From a checkpoint of a small image classifier: arch resnet, widths [48, 96].
Rows from block 10, named by matrix and row number. Rows with one number belong to one channel. Each number is 500 + 50 x the weight over its row's rms, rounded and kept within 0 to 999. All counts start at 0. Numbers have three digits each. After the name is the row's rms in percent of the matrix's.
# convs0: first 3x3 conv (model.blocks.10.convs.0.weight, 96x96x3x3), inputs 24-35, a 3x3 kernel for each
# convs1: second 3x3 conv (model.blocks.10.convs.1.weight, 96x96x3x3, transposed), outputs 24-35, a 3x3 kernel for each
convs0.1 099:471527492520566472488492405446466499420508502495513398494552477411487465448430373451485503562512443551483430547439472526450473443482510453393482506401463496529536407524529512461529489517590478526522503480432614467542508514464534471534562511425385483517486472500465502543349482476446548573440478485480446500498498512376437495
convs1.1 100:522454415490510481479502451482497582505519603523571566458472481465489491504535539408524565431564562503522532499476435461454425476426493532499512376399494395418407520453424492480456384454475511556549422496436490498501596548495538504473480440409529554524449485480408487524535458459498467490496500496573555525522451549457439490
convs0.2 108:440414535533443511501426376476507483488510479410400479565566533555582527557529433471454494491474567501478502545480490557547477529508503459444519376354477481550522478466423478484462521547527506494572361459485544538474421451511409445522411521514385370382420462561544583554432350460367340464412424502467338524542439461558444419
convs1.2 111:407499553433455491445481482387467506474503442527516495550519493531509489516529502555455401574494490561441515443511500444435510428480506487461457462428440530426430483359371458430441415446440518496479434423419425394421525540533489551575460531510554563602560488483486460531501497481490438459483459424461503549502493516501472437
convs0.3 098:584556467436467463485515504482525657506510523496485424491529588415422484550510506593605495519575488486464490439486335388473505566510543420399440500503488488520509427462478474532501521538472369361425546527498491531421496485531415373455369403524494434361489523495508509506530583533432436487504482500536621563540490451425508475
convs1.3 093:478492490478494496478512563512510492465452511444495574527548538550498576619518618438449469488487520505536573534459473546494413522483436522550506450534472495477423543472519567587588520622577450525483423476471396485443448440494459490517454513542520493492494512533506523526532544521495454484509410445413434463508490529533540508
convs0.4 103:489513534420471492467390390553485525518462446477509535573586484532540398490552485469521448471492427538521518574590580552438581573455568493493429530497414545560541426491478421468433545533545513516441544422309526486549508504453423461553426394490446528523525501504580577479555542484553484515560504403385488528436559529478496427
convs1.4 102:508484453546534526545514540442529503396493467461472510540539529538556576492571580455463502409453469461489480503522545524560545482521475510496465478440425486457399515581511470514551415521522452519556466488527533512511404409426451463472449540543557562548466497452475479471389507586344510616363477589392446424546494499483419452
convs0.5 100:438491441372443413394462440467554464336509460459465445513539579501465534491498506476523473470489507468504541546570455503514480568540518451500443502409416452433503462439440481492408560567490463513457535516456483493484466444458452485517493481484483540542476566469490495507516518495499502448421431492531449409470546520508545402
convs1.5 097:443558507451501462493482458485436462461478462555508454493561454481542419543596470525498378411392424408435479487420455512456492459440459564514472538466355600537337515489496580515449547458418513545547501564513484501522508500468481502526503516492546517522455433448514422439477477452508512455529537505542535512489442458452449443
convs0.6 097:465503511484494430522491475546522414583507450467476489486474541540490379508472468435427419439460503462497544500557549520504454487475451431531525498508416421360457496474478443502492525482537508544511517522486488474490507490438541558457463439376373505587465561537551515531485437473518478384515453443440471504475536571532558493
convs1.6 096:468492529445463490502532450400505521416526546529517527474551582493488485482435439499464433557475421493435426479545578513499469546451527530528526564577503477481516536601553484572503496483509440474433488546508470449426492495495521522495553524504542533513569540475468489513510487471543570533530529533596552450469463470498511481
convs0.7 100:512460560491502537562566524458487432565516489553572583573500488494481529504560576552447595549493557540491504454510572443464457483543527568518498575431387537442273569478480512443452431512530501505529579516484536484424483478460463412427540522473531468423505352430465406419597515521513419550516486473505463561483480457540520440
convs1.7 101:469520544500508510589503482568467550536486513467445421512486443414518515389524540533488421537488362515444437484466462465447430545486506551516527479568560486569530449451521513427436526517485450466436488434483477470475573521541453516582428524595503507468570561567593527448463417470472476466436527487555523483494526520412467522
convs0.8 096:494347469501442511489465495509401389469396451434558493493536557493553495533478410437443529495354440446412476595510493561468509426427512509482461434484429498535461507418578437444505437508453483509504412470498492451481480423457406451461447538430481370465446417483449512435473362580471376552429445505456420432464423487431517495
convs1.8 097:513528513533541516514558564441468486486506558544512518452529471505532539527530485461369427455410511505488522474524474385492473450461498485514483390434407410467496531485506478551548349516476539549513525544546477498527605555564555518510503448467452476489468482470514544531459511523474464449525420442523509547421519548393432474
convs0.9 101:442507448480387464370383523416607573451502439458476458464423491426409376417440425454574477524455498516426594472559426421487363499466456448488502498476454487458457467488451526485384562516446478520479495480487440492535538428519460467487470470541537551387541504369522385495493533543522493483533461435630421459466408484419516522
convs1.9 102:464456445475447491527449541507445439535443444518460491425342335472399340475564438603585609509534537500481418340444470364550549446557460462432523446453521372348458480418512491451521554513600534554508525514502581523524479430473496404526396486574529504520450496530519452511435403486465455503526528518519569558457439450445405457
convs0.10 102:497451454451439478431456440475511498435434562441516558508467465349457526558459452396447516526423452512526463510535529528487491531457415459464522422471519455522568467459539463531441502482449458403431422459454507486360514509593465516520455506414435472567473445523576521404466376440456462506528458403555491461502484465504525433
convs1.10 099:490461502568552557507583571474539490446482497385468472514497449586590486525574568518448416473405395422393380559532543592573567616545448512521488497505430471531546473484434555551459540604505410577594456503578519530609450443448449491503515581548428477495523515543538523461427467593496526559461399475389361457534509521619558481
convs0.11 106:497494479512503489517543442457571487437498509532488404515506506500443471438462470454412504433446534448452497399504482457563574464560557415462530540477558589475394489458427511571510518546501511524483526524472513497397534452452462521480400561565475403591491520558469534556515505432491569511445538510573486489507456490501547520
convs1.11 108:432481477457515492482467446520478490547546536545498484442466427460446469472430481550500468558458401605488401561560535577543482549538479540577531516478494452416498530506422503538520521571576445476507515542515537566497586554542483554546440462461533488445538427459506511617487489456561587537544574452483508544461559580491526552
convs0.12 101:422498510511499480465421433443414426530464350504500432529427474573541410540528402412459477391484443483481516512504523543452533521385544575550561578566472483424399514594562523560401503482419528586525497495415470479438533557459496538459463522538388421545550491423493404487491465501538510469568523394512491421449536509532578518
convs1.12 102:421436508523518549534487547512507561520510471511473426482555551497577594450441535402452479482500425489493428506476476492494437539481481486421456500457421555521430548602629470515584453460520445513518426511522555602591499539481466489447541487508439446433493473461539552566474556541401510535493508521511486433552519413474482497
convs0.13 105:545360408427528533521541534581475394540446441468374353493491520446618576459414436510398484438457474439527539466540554625505451546481385500473464554440470455477452532518518548445524431451496478522569487535508341360341436414529550467446551520473487474484535517493453453427488480429521473509483466521496522466495453390501503578
convs1.13 112:635610521587612599423518470482521555407435523452522547453542497468557530454524547438501487406470483434495539489509498514557532497527501549503518522484498487491486530610537472557513375483516476385415583511391591595450488518557454551563508551551548497483557496443579506473392377451439425488532457496550544524525572545492538518
convs0.14 099:442369461459514504475520504473405515492461556430509491449361403463405513422517548475541581470525547480509513466500568444418397536476490553446561488442553538474423540430453501468466482526495492483522393393523490496383487534530487494543491538509570335501564367531557442449510475413525452414394447378451546513513446389522523524
convs1.14 101:455478471531539510492490476573543495513522439501418409536540517481502553458427477450541446551547506537517519441427431400429527438469578446524496526429521492485554510437473511479490481477433475513520552513541523518560476408507415389468466427485456430457526550606527563572390465496449488475469451486522467536439474475470459461
convs0.15 097:503538498538514513536523521532531479536450487392483459541505494520543539417518516485571565421455450430406463509484473579483513567521538512441425468426471416481518502542516427485519437466600508484460520462484403410500498516489515522437527475453481427470469458465402459505526516555515482431424504422466484463559528470545477507
convs1.15 096:428534502425495509495458516500474427546542474576605536569517377553524443560504496534548510463525573531583552591535492505472440556444440522507497521519535464463433456449401549536363561530431524543522435489499474401440485498514534572490543540536497493538488526481468577585490387402480438475564501527443506545494460473533438456
convs0.16 105:502503431417527574497568489454391433492486516519532565460508545364502557510541552586560510519454517466450448588516521425405351424513420490408432534314402501442552400464483449499422551587545455543541487400404505438446454484456566530521532536447480549508522508506426477552470484472488507469513432498478490523479525492484489496
convs1.16 108:550469457550561461492497433559565451517535500438434459540574469433595513426535513561480480513488512550545522438488501469521481506575483461528511436495541499496521491407362500421373436430430498404390504468454497489484473488425484485484422452491511434463520503546603570498550451300562511402546504463560595556577577542523532563
convs0.17 097:457515508434334432536466407518449513561490494478492450588566563484515481527514465425475473443480414456480405479529555507550557577496532541402478552496462481561584480526477475489431450437494513460488582481427556560497469392500520550398552516546480546506452465501388504561496535593501394424499532468414458488516485495592481383
convs1.17 098:534512565523531472535551501502504514450579491519524449433506510446529519443555449451419500416440512478477468540534524580534475581518504575457359558553529538558549445556520552547490507554529548571558481498499411466481542584543575554495537502459531482537497465488428463493555593521529576439469474366448477480558489451540489477
convs0.18 103:418462403485422503515469449460510539557529435529553485431509647503521482477520529456457399460406362396424500461455477458401569397488590540500528462466453479526498518538510502469473444512538486480484536517492461496518385488529483529523468507540438438462470408421520479475493509534530537452550567458518486396522540461428488527
convs1.18 097:458483470402442440423441452499489500427494544547467428522489472561449472605494441493423478476528522456528535556604555446493457500460508498466380485431415522467436562525545506554595403502590459490478481551525529624578572574527547487463488387443538517456515541534494511568449526547527551573481459441521487505451503573407447530
convs0.19 097:547504543495524516550485468396501488579526451529510497381476550476527572597563443464471533373459533472447502306447553474583589434447462475402464410482528468553487488535550496456520487457470539476432450490451385472509450398471516537509511500503519487510483394469480455408359388387454472463577584413491549542466388460496484491
convs1.19 098:512484500493498468558585478498491530520530511478491444451451435480458470472451498542476518553524590522502594480493444526533518497533510486488527459534537395507503507546525531484476545543446471447475510492515458464477406467546377448453494501487501513455590568540578618519538559543479552510436475538455502579470515526551555505
convs0.20 096:419415431541511509475489452537562594570543503479453443525434402568538468516531486579582511456518471474540509479528545372336458546437458464552544492484533522482469527512508470513526484465438564578572590498492483481479501503445489486488538530526463357431518456471520431433543461430525478478442473493473434443550532483570580580
convs1.20 096:495453451603577612493501564446458502504492508401437530543563514525538557430365453505539482462533464464528500484515474503483430521455464401466448531507453560520484576564515555512438528474363387454418452533509518524537458496485390405430530512469498543504523524525500476448527492430477474518470482538505492512506474440513501499
convs0.21 100:579329414478520546451540506451458505447473529473490498486438491459577597389514540497521524526453532469472482542536491514606496496502500482476580494489503538471520491557541451514534403423474480444534466498556467467361518420528403464539521485476493437327583448436502424444511510369523536509516497473481356496437459392531500443
convs1.21 106:548613527489547477482536569502560540560569466498463435571531538518434474501443349399475426452584539480518480463383359454490484515517468458470430428416504435457568554475468532508462447471496431511569527483463432426469567483435491481467446542506472466472539572579565554466502507538541505486446465515482491553494437427455446448
convs0.22 104:466534496415459491478476489530548551504456484436445482455574569546557565548548494527472483548533532424403470511449427466524489538519460496420527447465532480511501497506530461521530551524513376485551481530517601635503503477481519467495419514503557519467407463479449533500581485510476427570519574546475520473473448434469505451
convs1.22 103:542568563456485479475469510484448409488470456427480550539449453552517458536538492322363529460429547477445487459419405475472524443449456503441470484426445586554540497466478487498508546512529570609617460518554360544601467396404448432496481547495468455523560512505519542482516541474532582472499553587349460507362390442398417457
convs0.23 087:490497465412475515556564491474513562522569531479493383421340410449463523485510520435388512410432501540534536482542493517516431573474511411406540531503438536505408530484507563522497473484479422369439528508488415474414557490476537490457369490473493398532455490581477511505524505549431500573386539450521516512518462444423485569
convs1.23 082:570559513549450486454420487513462413474465491410411530473556531531585612531525538500531510577516484544486487485558587524552575539534458511526489558461507450488428554456387471482564422480551454399370587542472586511419448424376508514524577537531551567524601562518604547466451453542509451474554457475472509530429550539488513519
convs0.24 099:469413493410408421499432529417449459502504521491513466496528440438495485539428503475461478501506560525445473590540520410454561446487485533442383503430418503527507486432409528480461552575455438469399449484449477496507495469483476519467443548567575540535596542548565455457427416544442406524492490571490514531511426450485497426
convs1.24 103:559576487540546500539492522515564518473515534488464510474598587480453491447397434453527565476514502484432437454477495476516480437511465469515549497501546494433448507520495488544486421482476554523533507555516440540523384427482465438522488484498488470465533514494517478489538593534540569594482511512469522545508470477442480492
convs0.25 092:504484425502520456473511482492532485530460501516538471585491493543532423388526565440525555455478467493470394534561538436535560435488567517594579493435548532488559502522471441430457476438480545464489583461523539446485458470519488489533548487515481503431413441464379378517535505452505545485438526471450440474512514463549493562
convs1.25 088:520527505450553589406507568562463548560595506512567481442492479522579566562503479479426427509461497557551496512498459514491484573468429393495454472512509517491477547563463435570520487467559503430615505485575455555603553494409532494378524410320527511525545472477510527522481395429524501500505536535509481444549502447490442407
convs0.26 109:441465471498488455452391457558563477482463467416480543534549483513534511492420381470519529492492490419481432464527530516524523546460480563582458544511424583475465451559594533538515578484458536500500512472421533491465497560471470503518595549497553596582640599529562448420510493412583565482428408477536586549450539559565535469
convs1.26 108:446445445516504464515509488400412441441483496445537554415495505489539499489530519575595442455476473503491497527566554636578502608537488546559509574567563572575500607569458619576457592560467452504540424523509509536524503589596490569585448579558528558510535468431509468466444548569381512560406502525474435457521503526534552589
convs0.27 103:487445504530526486579535426540517538449520531465568537528567598491503528504456527477411442538467413558448378571526382552408485487460463528512495535456494495460506509544484519503426560487472515473509554470491459336553550444463512437490510469582376496496408522524418452438467356447409432508430497504534494492566560476587529511
convs1.27 106:468528549437502517521455404469489489521509527560548552463394491487445495481485570418502532452513532505493485469505482429486501460563503510547506522534537447464488438491524430418505495484430470465505536542495550528482529519509512557513457485505575521473552470497553591573438411364482427344531512401570532504516550517510546537
convs0.28 100:441417487534543525498516519533527434548564527440415460443560499512536481426479488453472503478434467572548499571533432491603476489492510548505452529555533414464486509473451403481473467428483533553475493536515525546545539546490565585538474452462427423446437461474481463490465463548507503507525516536518469502539536494450432476
convs1.28 096:562517487511474514503524548456486529481586613549619602396455461393475503434503476549554580567559539599569549491474446385523505483525474493541535521577556503495448457521528424467525565550524560461398527528459479435411493513520550536581449374395489442468479458478520499495615548492578537498592500488497494453512502497521561487
convs0.29 100:439430521488508486488474497508507486605544492582499400461410387477466453531550482451516504499549515465497481393498559432437469561572525503488485550490402560464425513503481561526488610575569513521497518550579463444450516547462522442386518477465482376438496525556524508484541417432556483453599499449499522538422532513525575527
convs1.29 097:547580491549528489522487473502515475438491569415465466383473538437462530441513542516481508519551490508484405459516494494466474433465430508500529569536454479434342559594553491483509485445473464477482541539488526526457481467514464475534510486556543521463550560552475472554454500565367445581402414523518499444473454450458485491
convs0.30 104:543455429513358460535503538573546450510523533437486463517459439527492397558502440522559533472542534498506478455571506543528530569566510532568521520525565483461480508521462508432522502393499470437466507443444510432512535573565472564438410351411498514500557508452530517450545522524555512411517520491552554519447419424447480513
convs1.30 106:584552532551546534574542528456421449451494478517577534541519520512557522430480467462515445476513510558553529557598564518553564587560557484515488514537483546515435460435401444484467464483446456488492502486477520421394397431488471521526518552532523573528542571538470470511404471514436513571413431567452478540527489522570544529
convs0.31 107:512442519535487482521493487419369465553522483438411433447459489513522507536430478555551530487536531498517542464482549504453459534536510502472491540525506479545534493464470518380387496478471529480446426518480491489481439455479551524467555489430516550520504529543454538600421447480505494545529508528477528546486516452513459451
convs1.31 110:522493500501438474572516507453430546420513555447452425452368473515451444490515471515511478564547511533535463586567521554530548493512576507459508445417479434466473415392466431411435488442451506538490465523499387424477463541579444487508413427426532439416518524522471497493580580546543542476505514427498548614461528581467502511
convs0.32 097:436328451379448519517479522524516451494562563520533445437368499425470510490436405445428511501531515505512495521459508519415484427389535492481451528546478568554478470498535490488511437482589388462520459499539451434455534548509451444436434448447457513389555540451532570532487425375459482474516567485542529512447417497419395500
convs1.32 092:579514476529454486513520493438465439493541517596592474490524521441532530438519482511466400535515474532499476517534468429459540450457544552546507484499482442482476518448500407437499529492494468541584551486485512490462572512560571487629515584569483506486479523553412423425468532550478561582458473465477535548498530516525528529
convs0.33 101:439410516448472495552458460427497400538517507549497512507481479483416546481486494535419585521391524582467459471487454471473485520439519367502478470607570460552595451538521472463579407428511411510527477494494512493491506444477408470518494499568571518438527535462534536535484485440467445473571602580559519485454436469487396378
convs1.33 101:476480488527511510523512517526479432500511545429420555497471500508504584440490582511488601588587628588574595504475479505512564495511571515567548541582560521561532493533519534527568550586572488513531465450424498501501583586535535472465469474498425459488478510553448546563455517508354513520401441481477418427545482441539550527
convs0.34 097:498457456451548511345460468507493521463462508539441424508450390456548510478453454410467478487487468523539520545515486579481430467426474515513528519485570505518515457568568523450534465472459587556527484453453481585584472589545506517554495482510532442439526475432461426427519478415498498457554502433555485423540547533447544537
convs1.34 095:503540486552567586419499566469521488520517536536484498468547483542582544464548532489520468516519454468530512490431389454494516440487535522463388451408469539493496575534453538559535468449489462501424493537487599621621495473493484502465531500480356402460517575554568557522444456401477508527446511557553526541528452470548543481
convs0.35 106:543351459524453517468474544518525452545508527538485541592534431545535467401496506497530528487512539440476528583455515570448414509509577522497468521525516502515435562533475465449492440545573520449442519485484568541534445490553506538523498483459541507353515434470484429505542501375534515413498520460478437493521449481534488476
convs1.35 104:568548554446504554501483530445477586477553523442469424476519456505494501473524491538494432556525452475481423549563449458487490534522454555577530510544537505594549391452503450531480515504413609558449495451480483479547471414424529491492511512510563512517526535544442457504398350388443458527488427551533548495547543536545519526
convs0.36 093:530435541542497492527522539422429547494493530507499521480456499540455477535508516354447536486539474563571476581482456521439496537491512415501550499521497463503317412458602462463522497504541456434481418466564451484528442537532515428468441497413549571502556539489557535467496508557499457606498517497566467501513460475417461543
convs1.36 089:542450433490376479524527518582462441463424482505496511429454426459463471491546471468589514538518486577439358503513527459512563510546526458567473560533482544514478523440467497481470552515479488416440557448472508462523467485581490609609500564585506564506534535467550505357425431550503500543505472449504398376515527514536533467
convs0.37 100:507513487460478526414465483522490446469511426433523467501434508500389461462478453536504489499530513437502527483515560541482472520506565554484532502368482520408440459435465491519393558581492528556546463525497475521468458497485397436379430429375485421495578376386601456465449494537540470430538448507521515498478528509461492524
convs1.37 106:509531470562542517529516517538554504527540477522563499439523449383502489384493432415465477437411426410437471482443331526496514468473554501414442544536410530501439473504474506492427544518436419429417446450491544534575559536523544523507498491446452408464476412469555524536492550498547533503585541535493475450522498424471401369
convs0.38 105:494554518468507453430474458484501492442506512501526490537584448548533503468486498409530573423485547444445476553467493516498459416448528442571521394551530450502561412519549472518523542446448526535480515527428496487473429486540478479538492463511457543502589553467605531469406557535435567509455561514482430495441552523442480482
convs1.38 107:473480447487521537486561557471535465485482456486462405528492495518517520486542536468433430558468473516488463542504432480491473519496498455457517407393441469447381533509436559525495514501549545579528540568556496539545353486473434496512449538477403402472463439473472405366497553567492553599438538553443512521438479499424445480
convs0.39 107:460507441441474497498538542406477359504540478555499515401396459480538590446518562474462419538510423450473515486517505454526585552604557467405475555511529569565515447396485447460550508482535520425462492475464535509396477507493476465445509436458454386421516528494492479475527506421509374443501379435547571470534461446402445541
convs1.39 107:514475402496492487516530532549507544559489546487463493517491460529517470513440388508501471400403496395470481570514501532460455514464432410457421567421412592454402557550512521548570505502527421426498460455529550604589442386442427423415459388437558569538586590598602553481406408501392426479426440469365381372397470501478533561
convs0.40 105:456554496533546453459525531479542537516567503462519498525561468484570556432435602466544574514496469506449427450380486532459524497542500568414456634527399506513440377493577511425560516457469509481470552472423509469468409485568518475494569493480453498408551561518488466492454505445504537502559561432489519487461535547529473556
convs1.40 106:518459400504507459480508431465544513511567498550591575506447406533551534469544594487521545479522477491538545588561505516517491437467543472504532464457543445496530465544510515551569457531561424500449401530527410462483556530459577546468561533462562549559513503469472590603491478510432479516452468524456481461505457499482458473
convs0.41 078:414433482439510492559529501433585494591607529572584539444518563444490519401434466544560627497523464541486526515457552474526541447566560473530422488480433557560538506576471518494481498532504518520461479460510529539581448384525460477479562526479614439407408381442396520516511467528495438476534585511491499522494456468555521518
convs1.41 074:589603602560548517505472467511459507486439540392466432427485515487512485490559527544508585514514487495535454538439411464425466445542505491522524466535506552510477460570559422426457515484448546515509505472475481484487501489507454459505458516523480417417615471482575498605478523545467485539477508508532539505380496506449493544
convs0.42 104:574495468459518497404442474549475493436410507544485498547534489479384417458471473432458470509453488544511517518507420524549513385493574465529538518547555476513538488401382469498523468448512464530584557546552585463499520541454563541387506408497484457501452505584427457544496513493514501548442439504550519503470494492404452466
convs1.42 099:547530529471469568489526616505465425397417509357467480473485469466479511522493502495483469458511487532475476492513479542527465504468424538503462507519518516522499477444531459451566473517592460454412540530501531490555518455442495446475446429498461460493511467496470407381570474434600536451550532476520448477444457458526494468
convs0.43 104:500409400490491457450477521470509515459484563474486418433532526480479493491578504542509426463490437433488525526534447476498488532504510527441408536509560589440529411442465522456494562528419529539513515560528436470500475498495417497541544487472576562491614543551567385448432422473509428384514493522538481500548515453533579550
convs1.43 104:500504572513551600477520512518517478510485439405447459508547501573534509603589426576535504601559483582575528529526439548539428543455366449533558502519533563448441576540462510548520485480420514499498536605560511586526480488421468435442459422506463496517480452435544463411568556582531592548504468480525537520538544555517545507
convs0.44 102:497530530489549418442429492464480457399494490481526487554531521444364345513589605490509549411449458521533442544564508486432539584539558425532561508426443576461479427532527503490546504465525473516439501454415491483517489532513494485437486460557563533530509523549408451535447528565449559516516521472454462525472480534435405458
convs1.44 104:475429457412427455390460492545452477545535514566555522473535514428518452453499383535549482584573465560515464422459508475519496427456472545459503542488523508514530470489522466490469523468458414452425360400380368428462566517559529512469551513469544517475491465452527514520498373437560498387536554365561569547574522522590556460
convs0.45 098:460412487490453488554567538414477487491567508545530594446451410523492534452527566362410461443541593479539575534483580605488397547429469447508471545499493478521487512547420524502425479448580471471444539504547520481467504497499523411381437423465507544425508483440476474510493536510542519465496487504495525563550427478442455462
convs1.45 097:481540564501494541488516478475504499421483461490479438528490447501452494513468512460490391555521409587498401438545615398509538461503508490472450516512543479484558441485500462525461544547507499490527507487506544433419528473526448575597527601608552538535566567575530485507460468559459506575435479541491468439491522478529540534
convs0.46 104:556560508467550489454452462547536542497484460487458472526565539346523494422477478491561581492513485460457411540478467525515448509537553558370466506487540594442523489393446483463373514570502465452481376388513501462465540513504558510500508505471478483495455483454448464472438450457526547489545578444504502449480457524477424481
convs1.46 100:589541456562580506445521482588569505551578497510499511488450381589543438534501499490580490542605504582597434543555561516517449531553468504488531468459605446473619472471501469513511430417432538441378478479429511522518472406399484489480513516515548565613510510522461444481496450387450475461477424480532495495529540593436425457
convs0.47 096:498543534497533551486468462519519509514534531505456480549500508466463467452445449503450464563553442538494428442528527526494536468499468574537443562541478551528535334468490521444576597561537470473548555507504524505505472496511520542525538407428524521431517566562497512454546523477518448462488336409463483502463549566429501482
convs1.47 096:570492425551552476548498448448537485449490426532517459498518517517472416459457420448511549425533570355479524416440526462537521412481518492544538456452455510421323550570540553523511476411412424502505424524499519539469494520494532551534487475504525544533469459440396416486461487484523498490581576488589539510520496521465432434
convs0.48 098:532526497546490475500462488534630537535505506510364453557556514544509483455448425455526478530558465517533492513487397525535452550490538517633538544526575466490389458539543535529473473472508530479477501472532525503494459549568478527489506515478545556395532553469498442483493475527541556519524508604464417540476456403571539491
convs1.48 095:581541566504479509543483488446508476465600547438470523478634569472608577536564466461411453513470504590530499556472443506439361483396393460480471402536529525551521512528495526567430607603510549501469448405486421368552470484510469533481523505488534521545557533548440434486423473437501552555520594576446523503495433440528508505
convs0.49 100:503484498570492488481469459532505526503539501411458474532468407542494458527449436530520528558568570515516537518500480498486467484455361521530475468483439501498538471428387435497468486544494510452468503507488464441485395477514410504482465505517573489488555538473585477491489415512535573507513551486460496561452456507545480425
convs1.49 106:451445468475480505533505445523534520553551428510496336460514503446532494496588527538593518547568538459532509529483490535485499537494516419467472483519492521511501535557527554544559515507494451452439506509538468469489483444458454422456489482516448507577521531570459539523457499442456516520436444498404390433405418474491443454
convs0.50 101:616527444541469484516464418506481378587531389499471470499404442561564510412513516475533574572533576574548487465482514488570502458540442544526396510446550438501445462422395368414426445496459479450409535477421483494543383490537505476557464517499505481395534426548517540556528606531477462509465550523491499507454478500490532500
convs1.50 098:527528464457588464444581555482630572469568547507510405499561475551565547504452460457431516432486499527527455589541453601500400531472455463480508515485549508487514515529438446533529491491493586491457544564521556537497456474437512383391543465490533463453522486544494518528426512439473505507564589535507525540469518547470474523
convs0.51 078:497534436513560437488425452544500552474519495576539447527507504460456479583498511497524550549555545496493479533661553476557512538456520504503480469453509521480512514519471529495518485533553564540472496517452478550490514481516536554548446393485469479578396417540521384422480498571493453409491507384569603488477481446486454465
convs1.51 075:491454496486546542431496471463526589475482463452494546484544546460465479506501577461450484550524475539565487442453494447482496527586475482495492507483595436438464485501546521535595464465548394451545466512464478535507422389467395465497412431536553528576591566531622532519499455455554536518462532444467445472499523598499547456
convs0.52 103:474490513483504522460437448484475491523519467500472490496557585556519535565583481432504484540535507559503442492502573490424492500457510556569446533565414566561474416442558471527492503564540566526526517488505514541532455410425447522528452543547514552580474446513545526417536516447543508417508463407425498521422527573412538554
convs1.52 105:512525464528543454480431436503510470457456486423449416516587559393525552458546547496485398472450442503508464452410427450471431407507509589530512554596575518555451565562440552604490541555480487542462513537516519562528544527486477508527408490594496520520485469453507477464491493502471518583393489556541518476525575579481551559
convs0.53 096:528547523567575509475430505448442538516527473468512502435449496475549580489570608482567543488552544514459473532440540513525532547534464371392532452481444507560591473390516386502548481525521522515517417411455441534470513502511473431546435488535356431566526493494538505459452374479517466459548510408556427451522521487403476515
convs1.53 093:356390491477470541514498505539472509496526507490515527567585461550566518483521515494551582570545456574546419497494481497528523505515507422473505568497514512413436593487409619568455572521514476479475451484496493495460420366466373433495450538542540491539532441475490499456492518522469509536490504542466421408543484552516523528
convs0.54 102:544440516442488559414458456481493510469457532478494536413432510368413523483495483533513412562509548549503504501565470448517416433495458470481519499418575516468516442482521449448553529551558531549571468425565475449483438512503572538560476485543470475420525503549583496433497496400470409494417408485489525551447479453467475473
convs1.54 106:497465447523526495478522570536427431524352364500421409562488416574434339537477420560548534460449507513522535494483446529521464517518439350479523424493576478452498549394420579493405527536434506511558503490555538450466467431518516511537508443476517557602430408381440367339546436480523463457487506460444517522530547510538484428
convs0.55 100:478473506500455520473433485513573475447488518530472548504560571448537516474514495562497405558457470435533556526553524573550481502570565536502410457495477575527517488467550473472473576519450505500415456405470496530529549517477468392430423429521563418465464427464443380444514400341491452507410479573418502465472503519550557474
convs1.55 103:506543582492535555485507537533540559585485539590550541470496467535537491563567499581576482529506554489492488594539463551524495481468486550504476571540532508538558411386387341434424426468451539512419496517489492514512540528484480495504523496464537562588511483420489504504480515450452441450429427452461461457455486463582533528
convs0.56 107:457466476428514503442503442445472370560563529511529453481514518551578503537542513556532470425492475452506461537456453590512423546484426415358450475363496530469525407463350490471478547538446453512408469536457475501467531533501531529465513461436501445433575481561576433521460434477483455519443436581588548513459387436377450388
convs1.56 105:486471458480517493469508473451525502516453415507484454412513515478509489467545567519451431466405502429422485465456397434413474405433443517440508525508457540527444468509462517530501561544497558405432503465502497551599507491470491533487473504502482484482528515492466492531602530527609528516574497529465478464501548555509560544
convs0.57 091:531511466528490370450459425458454429466484446511576553449522432507448434530449476492477427482543518533580546442499540504501478494506452462491499536484519513505526442442505484526563468501538550564482527492498550476457515535576499444437495446428422474507558526506591562561413547469439431393597549514481529511541567536522492461
convs1.57 089:471435484499457521521536519449490454406493508481493452496497470535531468456486490476508524584480452562439417539512515508548593532502457545521477505504445548512524468533496489547492543564501414444476437418457559565535487525526567535460541526459513506478503488467485513420500554585471503486419546519433459477555524462542554566
convs0.58 105:360443544428487499466541469469430517386468476487522534410415520389520554465557467464510488500488394482459492433422527411548553542511491485438544459467504514434502463440576415601547541490399385494553528540500486464392530389475382523538505529399440515532560602561517511398501398516526489499409458396570518420500458526400543542
convs1.58 116:500536489458488422435408403500491538480510579508545594482507507520499469507497433506465560456514515467487453459516568439497506462450438439485486453436432432392401537547538509535529527526522455473496491525507530534525499513401531569560492591571542513479473518516500508452531493491485490556487457499456496493488526544515558544
convs0.59 092:512548424508498352389458437451470421557453435512517523432452440471485478523562524540494411585512426518469468509610509506584592525501558472442507536463522559535555465479469473483491498504486526542477477447447510502454485426506421398508395481501502474402610473463626536456483513476487494421540464416511518452455531431449553470
convs1.59 085:439456427483528523456584541439477436561516516579478507525456486562536516609441454468372367453388472459485453530522468539495434566419427462495476472511502455496529487533506517524549523501521504514581538575581518521493492444474496444476482372493478518493438475552460438464410495557477432531513492551398518479489501497491435402
convs0.60 108:500553535486457407525513492532531530473432458415500592529554487482515526558550554494527518497498527457498536430462508549531485523496473500523512472450468462530563435512562500489433529473501414484522463492480479413402489466519525516512471490471524549472576551452504511466449450498445557549516510472527545550470486496508437373
convs1.60 113:455495540431515530524534528561506474499508418447473423584589503566562435488536564510554495519552500492515419443506556504542565508491546454456448408384377469468423479460428574503450506503443384449442472432440451384469429485508443445410469475446474491531537532566452480483593615519552591529512519517381469572424436467535433372
convs0.61 101:489490511465454446490450541518473485520441434583547455524480542450463379524530518520488439506509507437440546533567552462501563461537582505408458506463425522506497468389408513429407587558501514434429523482459524454452455425393435448507524459510399433510432520478561452481500445447485386394569410395451470483515482508490474399
convs1.61 102:458485490456490498501478507494508594426424528510481548527578515586528521551496421448414365504469392477453448475533500509467359531476434394462485463444422539514489562569529479532497325465515456538484397530511473539545540490426520536490517525449577548560499447399510459418424498564446483536495501484521524391471412494363367409